config.yaml
model: "contrastive image-text model"
dataset: "pictures of board games with random positions, seen at a slant"
train_examples: 97500
image_size: 64
crop_scale_min: 1
horizontal_flip: true
translate: 0.06
tokenizer: "word"
vocab_size: 67
loss: "softmax"
embed_dim: 384
encoder_arch: "resnet"
encoder_norm: "batchnorm"
encoder_activation: "relu"
encoder_depths: [2, 5, 2]
encoder_kernel_size: 3
encoder_stem: "deep"
encoder_avg_pool_shortcut: false
encoder_widths: [48, 64, 96]
text_encoder_causal: true
text_encoder_width: 256
text_encoder_layers: 10
text_encoder_norm: "layernorm"
text_encoder_norm_position: "pre"
text_encoder_activation: "gelu"
text_encoder_mlp_ratio: 2
text_encoder_head_dim: 32
text_encoder_fused_qkv: true
text_encoder_bias: "qkv"
text_encoder_qk_norm: false
text_encoder_parallel_block: false
text_encoder_inner_norm: false
text_encoder_drop_path: 0.05
text_encoder_positions: "rope"
init: "kaiming_normal"
residual_init: "none"
optimizer: "muon"
muon_scale: "match_rms_adamw"
learning_rate: 0.0029
momentum: 0.95
nesterov: true
orthogonalizer: "newton_schulz_5"
adamw_lr_other_params: 0.002
max_grad_norm: 1.0
max_steps: 6200
batch_size: 256
epochs: 16.3
lr_schedule: "cosine"
final_lr_fraction: 0.1
warmup_steps: 310
weight_decay: 0.1
adamw_weight_decay_other_params: 0.01
Rows from block 2 of the image encoder of a small contrastive image-text model, named by matrix and row number. Rows with one number belong to one channel. Each number is 200 + 30 x the weight over its row's rms, rounded and kept within 0 to 999. All counts start at 0.
After each channel's rows are labels from the 100 images, of 14848, where the channel reaches its highest value: "lies over" is the class under the peak; "responds to" is what is common among them. Only what is clearly more common there than usual is listed. The data: pictures of board games with random positions, seen at a slant. In brackets: how many of the 100.
# convs0: first 3x3 conv, stride 2 (encoder.blocks.2.convs.0.weight, 64x48x3x3, each kernel summed), inputs 0-47
# convs1: second 3x3 conv (encoder.blocks.2.convs.1.weight, 64x64x3x3, transposed, each kernel summed), outputs 0-63

convs0.54,209,263,229,170,193,187,210,235,239,181,282,248,220,203,174,218,206,191,238,195,237,274,276,210,176,217,214,178,214,198,200,194,223,250,204,208,215,184,233,240,185,207,196,187,175,194,189,194
convs1.54,207,142,214,216,164,164,265,167,196,205,196,130,158,208,221,166,184,166,153,209,192,213,204,171,184,201,216,169,155,226,197,147,147,171,169,193,176,187,151,178,174,161,231,142,204,180,176,204,224,201,204,212,182,217,194,161,171,156,162,207,168,208,181,162
lies over: piece of the second side (51)
responds to: digit grid (75)

convs0.7,225,160,150,208,195,199,176,240,225,192,194,159,238,165,212,204,190,211,210,160,128,178,160,178,155,188,193,159,170,149,163,233,179,196,167,244,176,146,161,202,184,159,209,206,185,194,212,182
convs1.7,172,238,163,187,177,169,202,173,194,261,197,230,219,224,232,164,225,190,192,188,221,213,186,216,261,226,191,191,274,206,203,257,179,215,194,154,199,208,231,201,143,187,181,240,190,202,230,191,243,174,218,220,177,168,206,243,225,132,198,188,169,268,220,194
lies over: piece of the second side (98)
responds to: discs in an upright rack (90); nearly full (67)

convs0.15,228,218,204,140,143,186,194,210,239,169,245,170,206,246,181,232,191,206,210,161,236,208,193,174,194,221,241,170,191,192,210,209,126,160,206,187,212,177,216,177,211,234,207,192,138,197,132,192
convs1.15,141,216,174,194,203,164,193,214,200,179,201,184,134,239,230,184,234,177,146,211,192,166,194,209,218,193,210,206,239,220,212,228,165,234,219,205,216,142,112,220,181,172,186,229,210,233,176,225,185,172,196,162,224,185,181,216,148,187,135,259,214,204,197,223
lies over: board (100)
responds to: stones on a line grid (48); draughts (43)

convs0.63,221,189,202,193,222,166,187,146,199,192,195,237,166,176,166,143,193,189,241,233,147,159,154,202,207,179,181,189,226,157,142,190,208,228,236,183,214,146,193,173,181,150,221,180,233,204,171,159
convs1.63,169,161,213,173,206,188,191,218,233,256,212,168,196,190,219,203,146,148,199,160,228,222,163,146,190,166,269,190,230,184,224,235,191,223,190,160,186,205,182,174,164,194,226,177,205,230,168,221,209,211,184,155,201,216,267,229,171,215,165,197,207,268,157,225
lies over: piece of the second side (68)
responds to: discs in an upright rack (71)

convs0.47,215,212,162,165,166,187,211,197,220,219,197,207,221,231,231,177,183,196,230,179,133,188,214,203,193,209,167,130,241,183,188,198,233,125,195,213,183,189,135,194,228,175,221,170,239,192,265,211
convs1.47,166,185,211,152,219,182,198,184,191,190,240,216,194,144,236,195,222,130,191,209,204,212,223,154,177,168,216,218,251,172,241,198,183,150,207,248,247,214,210,200,184,216,210,140,196,227,202,196,255,206,178,194,214,215,202,163,200,205,99,219,238,214,198,180
lies over: board (100)
responds to: discs in an upright rack (99); nearly full (68)

convs0.23,197,128,201,187,203,190,228,174,198,195,212,204,201,228,267,140,172,273,231,205,183,250,202,222,212,203,188,198,206,151,182,162,150,254,251,205,193,192,219,183,169,185,180,191,198,203,170,173
convs1.23,124,199,235,175,166,155,214,208,205,210,193,165,123,237,202,155,197,202,178,242,207,200,237,154,214,208,222,184,206,216,179,233,155,187,145,202,169,173,164,167,165,179,222,158,201,175,165,211,181,242,192,171,166,201,225,160,173,191,150,185,168,222,190,181
lies over: piece of the second side (100)
responds to: discs in an upright rack (100)

convs0.2,188,192,229,208,175,202,220,194,160,167,161,183,200,164,182,187,216,229,254,215,190,167,207,229,188,194,226,167,196,157,129,193,262,222,196,205,162,156,165,182,169,126,250,230,217,203,195,191
convs1.2,171,228,184,202,156,168,179,186,226,237,188,202,131,249,182,198,174,149,186,178,200,204,201,205,208,232,206,184,221,284,167,218,138,224,182,175,175,225,243,201,138,208,154,220,178,198,199,242,197,253,169,191,168,225,234,165,225,192,171,185,212,223,175,186
lies over: piece of the second side (54)
responds to: discs in an upright rack (58); digit grid (41)

convs0.9,246,203,206,207,179,193,194,128,217,222,180,142,167,211,263,202,191,183,201,233,215,193,193,182,178,207,187,215,205,232,242,236,283,193,172,195,224,217,233,212,267,200,223,210,216,219,217,252
convs1.9,201,209,152,150,209,154,191,189,171,208,197,138,181,193,201,184,127,225,191,213,162,194,134,203,209,175,217,204,194,215,198,175,164,140,189,193,176,216,192,218,220,194,189,213,206,188,141,225,169,190,143,168,200,168,198,214,198,181,111,256,228,199,174,195
lies over: board (100)
responds to: discs in an upright rack (100); nearly full (81)

convs0.0,207,168,220,188,202,152,182,212,198,176,177,244,205,224,180,184,157,121,185,189,170,163,203,159,200,163,213,195,255,137,167,231,169,171,228,197,190,199,184,145,213,177,179,183,156,180,241,186
convs1.0,192,170,225,171,209,216,155,256,181,204,288,193,193,178,259,157,224,218,222,199,205,199,185,171,154,180,249,215,184,213,215,229,230,222,173,208,220,229,157,200,171,235,203,142,226,211,207,199,167,191,210,136,222,198,202,174,166,184,159,193,167,239,178,248
lies over: board (100)
responds to: discs in an upright rack (99)

convs0.45,189,139,262,179,247,222,206,206,184,174,235,178,189,173,184,157,225,223,239,158,145,202,203,242,164,173,177,195,189,155,190,235,169,221,192,161,226,196,188,186,234,193,194,230,223,163,191,143
convs1.45,232,189,178,203,199,122,190,210,186,192,265,206,209,209,157,180,214,207,185,104,202,174,188,150,200,214,184,167,242,177,194,222,212,143,187,164,164,219,197,187,145,194,231,191,231,197,147,217,195,184,212,195,132,163,159,210,189,209,197,227,172,179,201,206
lies over: piece of the first side (27)
responds to: digit grid (79)

convs0.46,194,128,181,218,223,195,217,240,173,229,221,200,142,220,190,160,205,252,217,190,203,161,177,222,140,214,203,152,204,188,129,210,205,249,214,192,213,157,195,182,200,173,248,233,191,195,169,197
convs1.46,187,214,169,196,181,104,188,225,172,247,199,183,177,275,163,199,195,189,152,194,232,181,189,216,178,194,190,221,209,232,214,238,175,184,198,191,151,161,209,176,174,169,196,209,207,220,206,246,189,256,230,188,192,265,224,225,213,179,166,212,193,218,128,211
lies over: piece of the second side (69)
responds to: discs in an upright rack (69)

convs0.58,213,211,194,161,216,213,182,193,173,224,161,246,229,209,180,207,191,192,176,161,205,173,187,295,234,155,208,221,152,161,209,249,259,188,177,190,185,196,169,184,226,141,185,188,229,168,198,191
convs1.58,204,180,197,189,173,174,203,176,221,199,231,236,166,212,227,179,192,104,189,184,250,152,183,201,175,195,241,153,165,163,150,193,156,253,192,215,203,162,195,237,205,146,209,195,139,203,205,206,228,175,189,178,228,222,220,182,171,214,227,194,234,159,227,236
lies over: board (100)
responds to: digit grid (84)

convs0.12,205,152,220,190,193,144,170,156,214,251,246,181,186,208,188,170,210,178,192,194,191,186,214,233,155,172,210,172,224,157,224,231,210,144,194,127,204,211,176,194,219,234,208,220,197,149,217,140
convs1.12,168,194,174,206,141,158,174,201,157,202,256,195,203,253,172,159,187,209,128,179,231,155,201,165,181,171,167,177,228,195,236,219,185,163,255,207,178,215,193,230,193,228,240,166,246,220,183,191,197,200,219,170,182,213,198,172,168,228,205,279,196,203,208,174
lies over: piece of the first side (48)
responds to: discs in an upright rack (65)

convs0.62,201,155,226,213,223,179,190,194,218,156,165,165,166,201,167,179,146,196,202,225,192,207,122,213,203,178,139,168,167,218,180,155,209,191,203,151,214,162,235,150,161,194,162,173,176,206,183,188
convs1.62,130,211,231,255,183,175,149,217,211,184,197,183,171,196,179,199,212,154,145,263,201,179,195,214,187,212,208,222,194,173,192,201,177,236,190,202,242,159,212,168,156,180,166,233,164,147,158,220,232,139,185,211,133,172,190,177,166,194,195,225,203,188,218,220
lies over: table (74)
responds to: discs in an upright rack (60)

convs0.29,220,181,220,192,182,210,191,205,223,154,208,189,197,203,157,227,218,232,135,183,233,173,148,156,170,174,187,208,195,216,195,215,180,211,191,180,181,177,126,192,167,139,200,212,230,163,158,128
convs1.29,196,231,175,154,268,210,179,234,228,186,181,142,142,215,233,219,207,209,153,193,248,174,188,220,247,142,270,179,195,199,199,202,188,178,235,187,177,163,189,204,186,175,208,237,189,197,152,181,203,212,191,186,211,162,225,260,199,217,145,189,208,190,203,156
lies over: piece of the second side (55)
responds to: discs in an upright rack (87); nearly full (65)

convs0.35,251,251,209,197,217,151,177,177,177,233,217,135,169,233,189,232,223,188,163,197,229,186,201,200,222,197,210,210,223,250,217,163,246,226,204,181,162,203,181,172,144,194,243,209,176,266,185,214
convs1.35,177,188,159,181,232,202,197,204,205,237,179,200,206,216,206,208,137,181,150,205,216,185,183,193,219,197,274,192,164,194,237,194,185,159,206,172,164,202,132,178,170,173,209,148,238,198,153,209,190,170,145,183,225,175,256,202,138,163,159,209,187,214,160,190
lies over: piece of the second side (98)
responds to: discs in an upright rack (83); nearly full (70)

convs0.49,246,179,141,168,186,209,213,150,151,159,167,222,214,135,191,182,196,178,177,158,235,201,197,198,219,217,151,216,219,208,214,182,174,174,204,220,186,182,152,200,173,230,233,136,194,238,160,208
convs1.49,163,186,143,219,173,219,247,181,198,185,154,194,202,183,196,212,181,204,132,199,194,203,205,231,201,235,217,131,193,203,206,193,133,173,199,246,192,169,151,217,197,207,222,175,237,175,190,184,212,137,145,168,239,225,204,189,191,159,164,258,156,204,203,213
lies over: board (99)
responds to: draughts (99)

convs0.57,212,118,195,191,203,176,226,221,214,185,141,175,180,195,144,125,227,222,182,170,194,224,149,196,215,186,196,166,170,177,222,218,199,215,197,209,194,173,182,193,179,134,181,236,204,146,196,177
convs1.57,179,208,161,194,179,198,203,243,246,174,191,262,189,231,183,137,238,200,217,138,232,194,226,170,200,214,209,170,261,180,143,207,184,232,176,161,139,222,240,214,197,173,177,214,206,189,237,196,148,219,147,194,169,204,207,242,233,204,231,170,191,184,199,201
lies over: board (87)
responds to: discs in an upright rack (98)